config.yaml
arch: "resnet"
model: "image classifier"
dataset: "simulated telescope pictures of galaxies"
train_examples: 97500
image_size: 32
crop_scale_min: 1
horizontal_flip: false
targets: ["kind", "winding"]
num_classes: [11, 2]
norm: "batchnorm"
activation: "prelu"
padding_mode: "reflect"
depths: [2, 2, 7, 2]
kernel_size: 3
stem: "single"
avg_pool_shortcut: false
dropout: 0.1
widths: [64, 112, 192, 336]
loss: "cross_entropy"
init: "trunc_normal_002"
residual_init: "zero_last"
optimizer: "muon"
muon_scale: "original"
lr: 0.022
momentum: 0.9
nesterov: true
orthogonalizer: "newton_schulz_5"
adamw_lr_other_params: 0.0023
steps: 11000
batch_size: 128
epochs: 14.4
lr_schedule: "cosine"
final_lr_fraction: 0.01
warmup_steps: 550
weight_decay: 0.05
adamw_weight_decay_other_params: 0.01
Rows from block 5 of a small image classifier, named by matrix and row number. Rows with one number belong to one channel. Each number is 50 + 15 x the weight over its row's rms, rounded and kept within 0 to 99. All counts start at 0.
After each channel's rows are labels from the 100 images, of 14976, where the channel reaches its highest value: "strongest on" is what is common among them. Only what is clearly more common there than usual is listed. The data: simulated telescope pictures of galaxies.
# convs0: first 3x3 conv (model.blocks.5.convs.0.weight, 192x192x3x3, each kernel summed), inputs 0-63
# convs1: second 3x3 conv (model.blocks.5.convs.1.weight, 192x192x3x3, transposed, each kernel summed), outputs 0-63

convs0.48:43 39 72 84 57 47 74 45 45 56 61 52 47 38 37 60 45 61 32 60 57 37 48 57 67 79 86 32 57 50 52 60 20 46 48 42 50 62 61 60 46 84 62 51 39 42 78 39 61 29 32 50 28 41 45 68 99 47 61 45 38 56 34 63
convs1.48:46 52 24 51 34 70 89 49 24 63 45 59 34 73 40 59 31 52 43 82 76 41 64 43 60 60 47 84 49 60 47 37 57 57 45 40 41 57 72 51 59 66 48 26 50 68 47 51 59 64 48 62 52 73 50 42 53 57 74 36 60 50 36 52
strongest on: star cluster

convs0.179:38 52 44 64 71 49 41 82 70 70 48 54 73 44 62 66 67 50 58 49 39 86 55 43 76 56 61 52 52 74 55 45 51 87 85 41 50 54 43 50 45 28 58 43 62 77 33 71 59 26 50 31 17 49 50 63 35 61 31 69 44 50 43 30
convs1.179:52 56 62 50 54 35 76 33 55 36 59 34 34 65 66 57 44 68 36 57 59 58 60 60 48 41 47 55 59 45 53 61 51 29 64 56 42 59 57 35 65 23 62 50 65 62 60 77 67 39 57 54 62 43 41 46 71 55 43 36 44 79 45 56
strongest on: two-armed spiral; winding: clockwise outward; winding: anticlockwise outward

convs0.137:51 36 46 42 26 16 26 21 24 38 48 48 46 41 50 28 30 26 50 43 56 62 68 61 52 40 32 70 42 49 46 34 58 40 19 42 54 64 43 61 35 32 55 57 48 74 49 28 38 65 79 55 54 51 40 58 74 35 15 42 68 42 30 99
convs1.137:71 47 58 54 47 27 43 30 44 54 52 66 54 60 32 51 62 45 53 32 61 69 92 65 61 39 56 57 41 40 30 34 43 61 56 55 49 49 43 39 54 36 53 58 47 49 58 61 49 60 74 44 29 77 67 28 52 59 39 31 53 43 66 41
strongest on: two-armed spiral; winding: anticlockwise outward; irregular

convs0.98:54 56 54 78 10 36 22 39 37 49 46 34 59 15 39 76 61 56 58 57 54 34 48 34 41 31 45 59 65 60 45 57 52 57 51 67 12 36 45 67 63 39 53 58 38 48 14 60 59 61 41 30 16 39 70 58 32 47 53 52 74 67 71 57
convs1.98:40 47 53 61 40 30 67 23 64 57 46 42 57 51 50 52 60 49 40 51 55 30 39 53 59 14 50 51 43 73 33 67 41 59 78 72 48 72 39 49 61 56 57 57 38 49 49 69 53 49 46 63 90 19 62 49 63 47 30 54 78 87 53 56
strongest on: winding: clockwise outward; many-armed spiral

convs0.174:38 55 44 40 53 45 63 49 70 61 30 23 47 25 45 63 37 36 37 76 19 55 33 52 56 58 56 31 75 39 44 56 59 72 61 57 13 35 53 31 59 48 73 09 25 26 43 53 53 40 78 29 58 53 35 60 73 43 39 59 32 60 45 30
convs1.174:55 48 42 66 33 65 93 46 58 39 65 45 38 48 58 56 70 66 23 55 92 59 59 57 49 61 60 61 41 42 61 69 10 72 49 51 54 68 44 53 59 73 14 23 44 43 32 33 74 60 40 48 41 99 59 56 66 48 66 54 72 28 37 51
strongest on: flattened elliptical; winding: anticlockwise outward; two-armed spiral

convs0.187:58 45 57 67 49 40 52 52 43 22 39 46 48 42 61 35 55 38 46 23 43 68 45 73 54 54 99 36 42 65 68 54 57 45 29 30 42 35 51 21 39 43 31 80 57 29 55 62 50 48 27 47 29 48 48 50 73 62 23 46 01 57 40 62
convs1.187:54 58 45 25 50 76 72 63 54 45 69 44 57 51 31 46 52 63 47 38 33 37 50 65 75 64 37 56 69 46 39 59 36 69 35 38 51 44 71 64 56 54 39 69 66 64 26 36 57 44 48 43 47 72 70 23 21 38 51 53 27 51 38 70
strongest on: star cluster

convs0.122:40 32 46 49 32 36 54 36 37 47 55 52 34 49 86 44 60 59 17 50 65 51 49 69 45 57 41 36 43 51 57 54 51 80 58 61 60 26 47 44 53 38 65 84 59 68 65 39 56 38 71 51 31 85 43 57 53 44 46 56 51 79 54 21
convs1.122:47 52 61 47 61 52 52 59 28 19 44 36 57 56 35 54 30 46 46 69 49 45 47 63 50 58 38 62 41 58 51 59 43 42 22 40 51 64 46 68 69 51 09 45 35 57 66 67 11 56 61 37 55 79 51 52 38 78 39 75 69 76 64 44
strongest on: two-armed spiral; winding: clockwise outward

convs0.32:39 46 87 41 65 59 57 33 30 50 56 61 57 51 40 49 50 53 49 52 29 37 50 18 55 64 66 34 58 77 40 46 15 51 37 58 41 20 24 47 28 68 73 53 66 46 31 30 46 44 45 25 23 53 57 32 35 52 41 62 37 48 38 62
convs1.32:71 48 54 59 34 54 44 73 43 38 42 42 41 55 62 59 67 72 60 37 60 33 51 52 69 45 43 58 40 70 56 51 29 46 80 36 34 40 56 59 58 42 59 37 53 66 41 73 75 41 65 69 77 59 51 61 82 49 22 37 37 63 77 59
strongest on: winding: clockwise outward; many-armed spiral; barred spiral

convs0.12:40 57 39 32 59 63 46 85 44 51 58 75 82 48 32 44 16 44 46 45 60 57 40 56 22 37 34 80 62 56 27 36 28 63 53 40 57 38 65 71 43 71 38 57 73 55 47 57 39 63 52 59 36 60 41 35 31 72 54 29 55 60 24 37
convs1.12:54 44 55 54 54 56 40 33 64 18 51 42 33 57 52 32 49 37 58 55 59 54 29 56 36 48 47 43 53 53 56 89 36 29 23 39 34 45 65 52 61 38 54 43 43 35 45 73 79 37 39 66 61 35 40 38 50 67 64 50 48 53 39 42
strongest on: two-armed spiral; winding: clockwise outward; winding: anticlockwise outward

convs0.91:50 78 74 37 72 53 57 69 79 68 50 53 46 41 44 45 35 72 81 51 47 56 52 42 60 42 42 19 19 47 51 24 48 45 30 69 35 35 33 76 67 63 12 56 50 43 42 32 65 57 51 57 66 49 30 33 46 47 48 45 72 48 51 32
convs1.91:44 66 53 62 63 41 69 71 54 49 39 63 43 55 45 64 48 53 99 52 54 31 42 57 36 42 44 56 53 38 27 36 75 54 44 48 41 35 59 44 26 59 74 71 62 56 54 15 38 59 67 15 59 54 35 63 71 56 66 38 50 44 26 57
strongest on: barred spiral; winding: anticlockwise outward; tilted

convs0.182:58 34 53 95 29 41 47 54 36 42 64 59 35 45 42 54 36 55 35 30 51 50 26 48 77 37 77 33 48 35 48 46 23 64 45 49 51 36 45 52 34 58 48 81 55 69 56 69 39 83 46 43 36 36 62 53 85 41 24 34 42 30 20 34
convs1.182:46 58 53 80 71 74 38 45 68 42 37 47 48 78 30 46 44 61 53 50 26 39 51 28 46 41 60 69 42 34 33 46 50 73 89 41 64 54 51 50 57 51 49 66 85 40 36 54 80 48 46 42 49 38 44 64 48 45 10 30 37 45 71 28
strongest on: star cluster

convs0.107:58 37 61 38 72 37 47 50 53 58 43 51 67 51 72 56 08 47 47 48 63 38 50 34 67 60 81 41 34 36 46 63 35 57 71 46 49 41 59 86 44 63 63 58 27 30 65 46 60 44 68 33 55 39 58 61 45 70 55 69 62 77 52 52
convs1.107:32 36 48 43 58 51 25 71 61 22 24 40 71 58 70 61 43 50 53 74 67 51 27 40 46 48 72 70 41 80 59 59 23 53 65 44 44 59 16 55 59 66 73 40 34 69 59 59 38 43 25 41 42 49 61 38 50 40 60 41 60 31 36 47
strongest on: many-armed spiral; winding: anticlockwise outward; tilted

convs0.37:38 42 34 63 30 39 38 67 67 67 46 50 66 50 57 35 56 59 66 27 31 78 56 56 61 56 47 65 20 55 60 41 69 90 20 56 43 34 38 56 42 50 43 68 61 79 21 55 51 63 59 43 50 53 44 30 71 36 63 48 52 35 56 27
convs1.37:51 51 58 71 67 89 40 66 55 63 34 36 50 50 36 58 41 74 57 69 59 32 54 26 50 56 53 23 52 10 41 55 59 60 55 64 36 50 65 56 62 30 44 65 84 29 32 62 27 75 77 54 40 47 71 84 47 70 31 52 47 50 55 56
strongest on: flattened elliptical; two-armed spiral; winding: clockwise outward

convs0.106:54 41 66 44 59 56 24 39 36 50 12 13 62 58 46 39 28 59 44 36 12 78 58 79 42 28 48 25 71 51 60 57 70 44 56 36 55 60 48 58 30 46 45 25 42 38 40 50 40 44 45 43 48 53 39 42 52 45 49 51 23 54 24 45
convs1.106:71 49 63 59 39 42 96 64 29 73 62 58 65 30 77 44 52 45 51 68 72 46 63 61 60 30 44 68 47 79 60 65 56 36 77 64 62 40 70 62 55 57 37 24 49 60 45 65 44 38 59 52 46 15 48 64 61 34 50 46 48 56 36 77
strongest on: many-armed spiral; winding: clockwise outward; winding: anticlockwise outward

convs0.88:60 39 25 45 51 33 33 57 34 78 54 55 42 64 66 46 80 29 63 35 39 49 44 82 67 55 27 58 39 49 55 54 64 64 66 29 26 21 57 51 57 22 29 53 67 85 63 53 65 67 55 47 27 65 55 46 48 31 72 42 53 48 24 30
convs1.88:33 44 66 28 38 80 24 76 45 44 62 57 49 40 36 51 63 59 41 63 53 38 57 43 53 40 47 27 48 18 48 41 56 46 57 45 48 40 61 23 29 11 66 64 48 48 25 64 77 33 72 58 58 44 46 78 38 46 27 58 33 51 71 52
strongest on: flattened elliptical; star cluster

convs0.124:43 41 55 60 75 53 77 32 47 62 65 40 55 56 25 57 43 43 38 63 52 62 50 45 57 50 28 39 45 50 51 43 59 41 89 33 54 58 49 54 43 62 42 15 56 48 32 68 56 53 61 37 57 65 71 43 38 60 44 36 50 35 13 77
convs1.124:36 46 78 76 44 45 46 51 43 74 49 74 48 53 21 52 24 51 23 86 75 45 45 47 38 49 60 60 68 20 58 50 65 75 56 56 52 37 43 47 48 49 47 48 56 39 70 50 50 57 50 64 58 64 53 39 81 45 48 55 64 25 34 55
strongest on: flattened elliptical

convs0.160:26 23 49 52 52 44 52 43 62 41 36 63 49 73 83 39 42 47 57 74 67 40 35 47 55 39 79 32 61 35 42 61 66 79 57 16 48 29 49 62 29 69 66 48 54 66 61 57 35 56 62 37 59 50 34 42 59 59 55 45 88 27 77 33
convs1.160:61 44 39 33 40 60 50 17 50 68 55 56 85 43 49 49 60 57 43 86 39 56 58 48 55 21 44 61 50 63 63 54 40 48 46 44 47 58 72 59 48 50 40 55 39 37 43 53 34 74 80 21 49 43 55 55 40 10 49 38 46 40 49 35
strongest on: many-armed spiral; winding: anticlockwise outward

convs0.167:37 55 56 61 35 38 62 75 20 42 58 36 45 53 22 46 65 66 74 43 35 72 73 68 58 40 38 30 39 53 60 49 52 93 44 57 30 55 44 32 50 52 32 64 62 44 46 55 60 39 37 68 57 58 36 45 63 66 28 31 43 50 23 53
convs1.167:65 64 43 58 59 99 54 51 19 36 69 42 27 38 42 53 51 35 66 44 75 45 70 44 40 40 41 25 44 29 54 32 35 46 74 30 54 34 56 48 43 24 47 76 62 43 19 59 57 52 58 80 53 45 49 58 48 61 25 84 48 47 55 37
strongest on: star cluster

convs0.175:36 62 72 49 49 38 64 56 61 44 50 25 55 55 33 60 62 84 49 31 44 66 84 20 48 57 48 35 41 50 54 60 41 59 56 56 27 25 60 41 75 66 44 70 51 57 48 48 71 42 68 81 57 54 56 35 43 51 73 48 70 70 45 47
convs1.175:31 42 59 38 71 32 64 55 37 68 19 44 50 51 51 46 47 30 84 55 42 31 50 55 51 53 48 67 37 43 18 07 65 50 55 48 46 24 49 64 58 34 57 50 60 68 39 40 38 53 57 41 60 18 28 52 83 65 51 26 49 50 22 46
strongest on: barred spiral; tilted; winding: anticlockwise outward; winding: clockwise outward

convs0.144:61 49 80 51 54 32 44 56 46 59 50 53 41 63 58 50 68 60 41 55 49 47 46 60 29 53 91 56 40 49 36 91 37 57 43 41 34 35 63 41 42 40 45 47 42 54 69 62 66 23 42 70 31 41 71 72 69 38 18 32 59 46 46 51
convs1.144:24 53 64 69 21 82 96 42 19 34 49 73 53 47 48 48 61 40 57 67 66 49 77 65 44 73 50 79 42 25 58 57 36 45 18 34 62 51 58 77 59 58 42 37 62 36 51 54 44 58 60 27 47 66 50 30 39 49 57 40 52 50 41 44
strongest on: star cluster

convs0.34:65 38 35 66 52 35 36 60 44 64 60 68 59 46 40 36 37 57 29 61 64 46 26 43 78 40 59 35 48 39 55 38 39 23 61 46 31 48 55 63 51 52 44 46 27 46 71 47 59 33 73 24 45 70 35 91 60 49 20 21 54 68 34 47
convs1.34:53 58 43 50 59 57 32 31 52 23 53 46 67 74 39 52 26 88 52 57 15 45 50 35 84 58 66 36 48 61 55 58 38 33 89 47 53 70 32 24 46 20 47 57 51 46 26 58 68 46 77 58 64 38 52 72 11 63 38 75 25 74 53 60
strongest on: flattened elliptical; two-armed spiral; star cluster